A small model that answers yes/no questions on an image's attributes, trained from scratch: 7700 steps.
Rows from block 9 of the image encoder of a small model that answers yes/no questions on an image's attributes, named by matrix and row number. Rows with one number belong to one neuron. Each number is 50 + 10 x the weight over its row's rms, rounded and kept within 0 to 99. All counts start at 0.
After each neuron's rows are labels from the 100 images, of 14976, where the neuron reaches its highest value: "top examples" is what is common among them; "lies over" is the class under the peak. Only what is clearly more common there than usual is listed. The data: rendered roads seen from a driver's seat, with toy cars, trees and houses.
# fc1: MLP up (encoder.blocks.9.mlp.fc1.weight, 320x160), inputs 0-159
# fc2: MLP down (encoder.blocks.9.mlp.fc2.weight, 160x320, transposed), outputs 0-159

fc1.69:35 44 50 51 62 65 57 46 41 51 46 54 46 38 60 58 47 47 58 51 58 59 67 36 52 53 52 60 40 52 36 52 60 58 45 58 60 67 62 67 47 72 50 54 41 51 59 47 51 53 36 34 39 45 57 52 41 58 29 32 46 39 66 64 72 63 39 69 58 45 48 66 53 47 58 56 54 43 41 44 72 42 52 60 64 41 53 60 41 60 35 49 49 36 50 43 28 40 42 34 41 45 37 39 39 48 47 62 37 64 53 42 57 55 66 56 45 48 30 50 64 50 60 57 59 51 49 30 38 71 48 67 68 37 44 57 48 67 45 46 41 63 40 53 63 46 59 56 48 49 44 56 48 45 40 40 45 53 54 53
fc2.69:67 42 60 46 34 64 37 43 58 50 66 54 50 65 61 51 66 55 52 42 41 46 41 58 51 48 48 37 43 67 39 37 77 41 57 47 38 59 68 70 34 52 54 48 45 77 45 40 67 39 53 45 51 65 51 54 46 37 42 64 69 39 65 46 58 50 56 61 58 45 51 54 55 44 60 41 54 39 43 53 50 50 66 49 57 49 55 67 60 47 59 63 58 34 33 44 48 49 30 47 51 44 47 43 62 67 48 44 43 45 66 61 51 58 42 35 50 58 69 45 44 68 46 47 57 48 48 48 39 29 57 50 33 70 44 43 51 64 49 51 49 50 50 41 47 59 69 43 47 47 62 40 54 63 50 46 50 61 64 46
top examples: tree
lies over: sky

fc1.204:49 52 48 66 39 51 59 68 58 60 49 68 42 51 57 51 56 54 44 45 55 63 58 47 51 50 73 55 55 56 47 48 54 49 48 50 71 27 68 24 38 48 52 57 51 51 52 54 45 50 46 54 43 57 43 52 53 52 48 43 53 47 58 47 57 51 52 65 65 51 51 47 42 57 47 52 73 41 42 68 40 45 44 46 38 48 51 54 52 62 49 77 52 45 40 60 39 71 57 52 62 59 33 66 46 45 57 66 45 43 54 55 47 63 36 58 50 54 50 53 45 61 47 47 58 66 53 38 51 47 64 37 41 23 29 48 62 48 52 41 54 54 39 68 67 36 42 52 71 43 48 40 39 82 59 38 45 55 45 46
fc2.204:79 49 47 59 57 50 53 57 54 38 47 55 45 61 40 56 65 41 58 54 46 39 46 69 55 56 54 51 34 57 49 51 55 48 57 51 52 66 56 60 60 64 63 49 33 60 59 60 46 57 46 36 50 44 55 49 52 54 36 57 52 40 23 41 56 73 53 57 56 77 57 63 55 57 67 44 50 55 54 44 37 56 65 45 40 52 60 46 54 56 52 53 61 53 45 65 37 57 51 65 43 46 57 50 57 51 43 66 58 48 42 31 58 64 33 26 55 48 64 58 35 53 29 34 51 61 51 50 35 61 46 72 29 53 38 64 60 55 57 50 59 38 40 59 64 67 46 45 54 48 54 63 50 40 51 52 42 49 56 57
top examples: tree; straight
lies over: sky

fc1.162:54 50 57 39 40 60 33 30 51 60 48 38 57 54 53 54 44 56 38 52 50 60 42 56 29 37 63 58 35 57 45 58 45 45 59 60 52 46 42 54 58 49 45 73 42 41 61 43 61 52 60 56 53 42 58 45 74 73 60 55 56 59 62 47 62 38 48 21 36 41 52 41 44 37 43 44 73 50 41 46 52 53 47 52 35 26 58 31 47 57 49 47 35 40 45 62 63 43 36 74 40 48 46 55 50 57 47 47 40 47 55 66 54 59 52 60 40 65 49 46 51 55 55 59 54 39 38 41 36 45 46 52 55 37 43 53 60 63 42 46 49 52 48 40 54 49 41 49 48 45 44 41 54 71 45 21 42 51 62 61
fc2.162:41 62 41 46 43 66 41 37 50 49 54 49 49 40 60 45 48 32 41 41 58 55 50 47 54 33 42 61 53 57 68 57 41 75 47 35 36 56 51 52 43 32 54 54 45 41 51 46 43 40 54 41 51 64 38 84 51 71 50 44 37 55 51 47 45 43 46 70 52 35 41 51 44 50 59 44 52 56 64 59 43 59 65 40 47 36 63 53 48 52 38 58 60 25 73 47 33 38 39 78 34 34 65 34 51 37 66 44 45 46 56 53 55 51 56 53 62 52 43 46 45 41 56 61 45 54 66 41 56 61 44 57 53 41 56 53 44 72 52 57 39 52 54 45 48 54 47 49 48 40 61 42 49 57 60 46 60 50 55 44
top examples: bends left
lies over: verge

fc1.9:52 47 54 52 49 55 68 57 49 63 40 54 36 54 46 58 43 49 52 32 52 54 35 49 55 37 78 58 49 47 68 44 45 45 59 61 66 25 60 56 46 58 61 54 49 39 64 46 57 56 32 30 38 59 47 51 57 25 65 30 49 45 50 52 51 62 52 52 63 42 63 48 57 55 45 57 63 50 31 59 42 56 59 53 50 41 59 62 62 56 42 53 68 46 51 38 45 49 53 56 55 40 53 62 66 49 49 69 35 50 52 39 47 56 47 64 56 33 35 70 55 32 62 57 34 44 50 53 47 64 50 44 51 35 38 64 45 49 47 43 47 56 47 70 63 41 33 40 42 57 46 44 60 61 39 38 54 64 46 48
fc2.9:52 56 44 42 58 61 52 41 53 39 55 70 43 76 41 44 54 43 65 55 45 69 35 59 47 51 45 42 28 52 46 45 51 39 54 57 28 42 68 47 52 56 49 39 56 64 53 60 47 50 55 43 51 48 43 41 58 57 33 55 64 55 48 50 46 60 54 52 56 66 65 55 51 46 62 46 54 46 54 47 36 58 57 52 58 51 60 69 43 63 33 63 57 47 46 51 46 56 66 63 48 44 61 56 67 56 61 55 46 53 48 38 58 37 60 42 45 42 59 66 31 64 56 54 50 39 74 60 53 51 48 51 39 48 62 51 45 55 40 53 41 49 48 53 45 77 46 44 35 40 44 49 74 66 67 65 54 48 26 71
top examples: tree
lies over: sky

fc1.72:43 46 37 28 44 43 56 45 82 65 69 60 57 52 62 53 53 64 50 59 53 62 53 37 42 45 52 45 40 48 63 54 47 46 49 43 47 42 33 40 68 61 52 73 42 41 56 55 63 47 51 48 41 53 38 33 55 56 37 54 54 46 46 40 61 49 66 48 42 58 37 53 52 35 55 56 64 51 44 53 60 46 47 44 22 70 54 45 60 58 44 54 37 48 42 60 65 37 48 46 47 46 44 51 44 54 40 61 41 54 63 49 35 59 42 49 48 62 53 43 48 66 55 50 61 47 60 51 56 41 36 52 53 31 41 79 80 67 59 56 42 39 57 62 49 62 48 44 60 45 50 54 59 38 63 44 45 44 45 48
fc2.72:66 54 49 37 42 49 57 35 72 43 59 59 43 62 53 49 68 40 57 47 63 56 50 57 61 56 57 42 55 59 57 38 50 64 56 44 44 54 47 54 61 71 54 70 44 40 36 39 57 43 57 55 32 76 45 49 52 53 37 32 48 65 35 59 54 41 52 50 42 45 40 54 57 69 73 42 60 51 38 58 57 73 40 46 59 41 73 51 61 44 39 39 44 55 64 59 66 39 38 51 42 46 53 39 53 56 60 44 51 47 60 69 47 56 60 44 58 55 64 28 50 37 56 37 46 48 64 39 48 54 61 54 51 51 52 47 51 57 59 66 33 57 63 44 42 52 33 52 41 48 43 49 59 35 48 60 53 50 66 48
top examples: bends left
lies over: road

fc1.21:41 57 63 61 44 68 54 61 50 64 52 36 47 58 55 38 56 62 38 64 45 55 56 57 37 58 52 52 50 53 50 58 57 72 46 66 63 39 63 51 44 42 54 53 47 36 46 38 55 69 49 42 41 56 50 53 48 47 52 37 61 69 51 44 24 51 58 49 26 62 64 59 56 59 35 48 50 69 63 46 47 33 45 37 69 45 50 54 58 46 60 54 59 59 59 57 56 69 46 61 53 56 49 32 71 37 50 41 43 54 42 49 49 40 59 71 58 53 41 64 45 37 67 40 37 53 44 27 63 65 42 48 66 45 44 41 44 58 62 34 56 42 46 45 63 53 44 56 44 56 56 36 47 55 44 48 62 50 56 54
fc2.21:45 37 39 45 38 60 51 61 44 39 44 44 40 57 63 49 60 41 58 48 46 40 46 69 55 40 63 47 42 62 58 65 56 52 53 39 48 41 58 56 63 52 58 43 53 54 50 36 29 47 44 50 55 53 53 45 52 65 39 73 53 41 42 47 37 70 59 67 57 44 54 72 64 45 49 30 71 40 62 49 52 24 50 54 51 44 63 46 49 48 45 50 50 31 57 41 48 39 57 57 55 60 45 63 69 57 45 26 36 44 56 30 54 72 42 40 39 50 51 50 39 54 45 41 41 57 36 60 44 48 43 49 63 60 75 42 49 38 53 54 46 67 43 46 50 66 57 48 56 34 59 62 51 45 59 55 59 49 40 40
top examples: tree; bends right
lies over: sky

fc1.89:62 50 46 54 61 47 51 57 49 66 60 63 53 51 42 54 69 53 53 36 44 44 60 55 48 46 62 41 45 54 45 49 42 56 53 65 38 17 70 43 58 49 36 47 49 27 62 35 58 36 46 40 46 59 49 53 61 32 59 38 61 49 43 67 46 53 51 63 53 43 63 66 48 47 34 54 74 60 35 44 48 52 43 44 49 52 55 48 37 58 61 46 59 59 65 34 53 58 44 42 60 45 51 57 58 54 38 45 57 54 44 53 50 54 51 71 52 58 72 62 70 33 47 56 38 48 48 40 66 72 50 52 41 45 46 46 40 59 58 61 68 44 62 58 58 37 42 65 60 44 59 54 36 64 54 48 64 54 55 46
fc2.89:68 45 44 57 60 46 36 45 45 41 43 63 36 64 52 44 61 56 61 50 38 42 42 47 43 36 37 50 58 60 52 51 56 45 41 57 45 51 47 52 55 66 52 35 29 56 65 44 36 50 49 51 47 44 51 48 42 60 43 64 35 64 49 61 64 66 59 51 40 64 51 60 55 61 52 54 50 75 55 70 58 42 52 54 43 39 61 54 72 42 44 58 72 47 45 40 39 48 53 57 58 43 27 57 59 39 48 41 48 52 51 46 33 50 47 48 55 63 57 50 33 48 37 40 56 54 54 51 47 53 49 26 23 50 55 38 60 43 40 40 63 50 47 57 36 46 35 68 56 55 71 53 65 54 53 31 57 42 30 47
top examples: tree
lies over: sky

fc1.42:43 41 57 76 48 62 70 59 56 57 43 69 55 39 55 60 46 56 66 60 59 42 41 30 53 69 41 54 37 52 57 55 50 50 32 51 56 32 49 47 51 72 64 42 67 52 57 55 30 46 38 47 33 32 56 38 41 47 45 43 43 38 56 48 52 66 43 52 63 57 32 47 38 46 44 61 29 36 43 50 51 41 47 53 51 44 44 43 50 38 56 61 74 44 53 67 25 34 62 48 46 54 47 70 55 51 60 54 41 48 62 37 53 64 31 49 44 49 43 45 50 52 59 49 49 60 47 50 54 59 56 46 38 47 44 48 55 55 58 38 43 63 39 55 49 36 38 39 51 53 48 40 60 57 51 58 32 49 44 59
fc2.42:59 46 41 42 49 52 44 45 67 45 58 42 49 42 39 51 59 41 41 56 53 49 51 44 55 61 55 53 43 45 52 36 46 42 53 46 47 63 48 50 43 46 80 48 44 37 48 41 54 47 52 56 57 45 39 49 55 39 50 45 59 34 72 44 38 50 69 47 53 53 44 52 42 64 49 52 58 39 30 51 44 77 55 53 46 44 44 56 58 49 49 52 64 45 47 51 37 59 63 63 50 49 39 44 65 54 66 53 48 46 71 65 57 57 81 64 46 26 43 42 22 66 39 43 53 29 52 50 44 60 43 44 35 58 57 57 57 42 42 55 34 64 62 38 54 65 45 43 58 33 56 44 37 55 57 58 33 55 54 69
top examples: tree
lies over: sky

fc1.311:50 49 53 35 52 63 33 58 59 55 50 60 41 60 69 50 55 68 41 51 39 51 53 46 42 47 60 54 51 64 61 57 54 52 52 48 59 39 68 20 52 41 52 62 60 49 65 60 51 56 41 41 58 57 43 58 63 52 52 53 44 46 50 68 47 70 36 49 46 61 39 51 50 50 40 53 50 56 49 44 41 64 41 38 57 48 52 43 35 59 61 62 61 39 60 52 58 65 56 37 58 54 51 32 46 61 51 73 62 67 39 41 50 54 56 23 66 54 53 54 39 45 49 69 36 52 36 39 58 76 56 43 46 53 43 43 41 59 62 56 41 34 59 51 53 46 51 41 38 55 39 36 49 66 50 43 52 69 46 70
fc2.311:72 65 51 40 51 44 50 76 57 52 36 48 71 78 62 44 62 47 56 64 51 45 32 48 48 65 43 60 45 41 53 61 58 60 52 66 42 55 63 37 52 53 34 44 45 54 53 54 35 41 49 50 50 47 45 39 66 43 46 50 39 57 51 49 23 64 39 68 43 65 56 68 58 46 50 44 57 55 39 48 47 41 63 53 58 64 42 46 49 40 46 57 56 27 50 39 30 53 44 52 48 46 50 57 55 54 58 37 54 53 55 49 65 61 57 32 48 44 53 37 54 46 49 57 42 45 44 56 45 69 52 46 56 49 35 54 60 53 42 61 42 54 44 59 61 39 44 65 38 35 55 38 56 47 65 47 37 55 26 67
top examples: tree; dusk
lies over: sky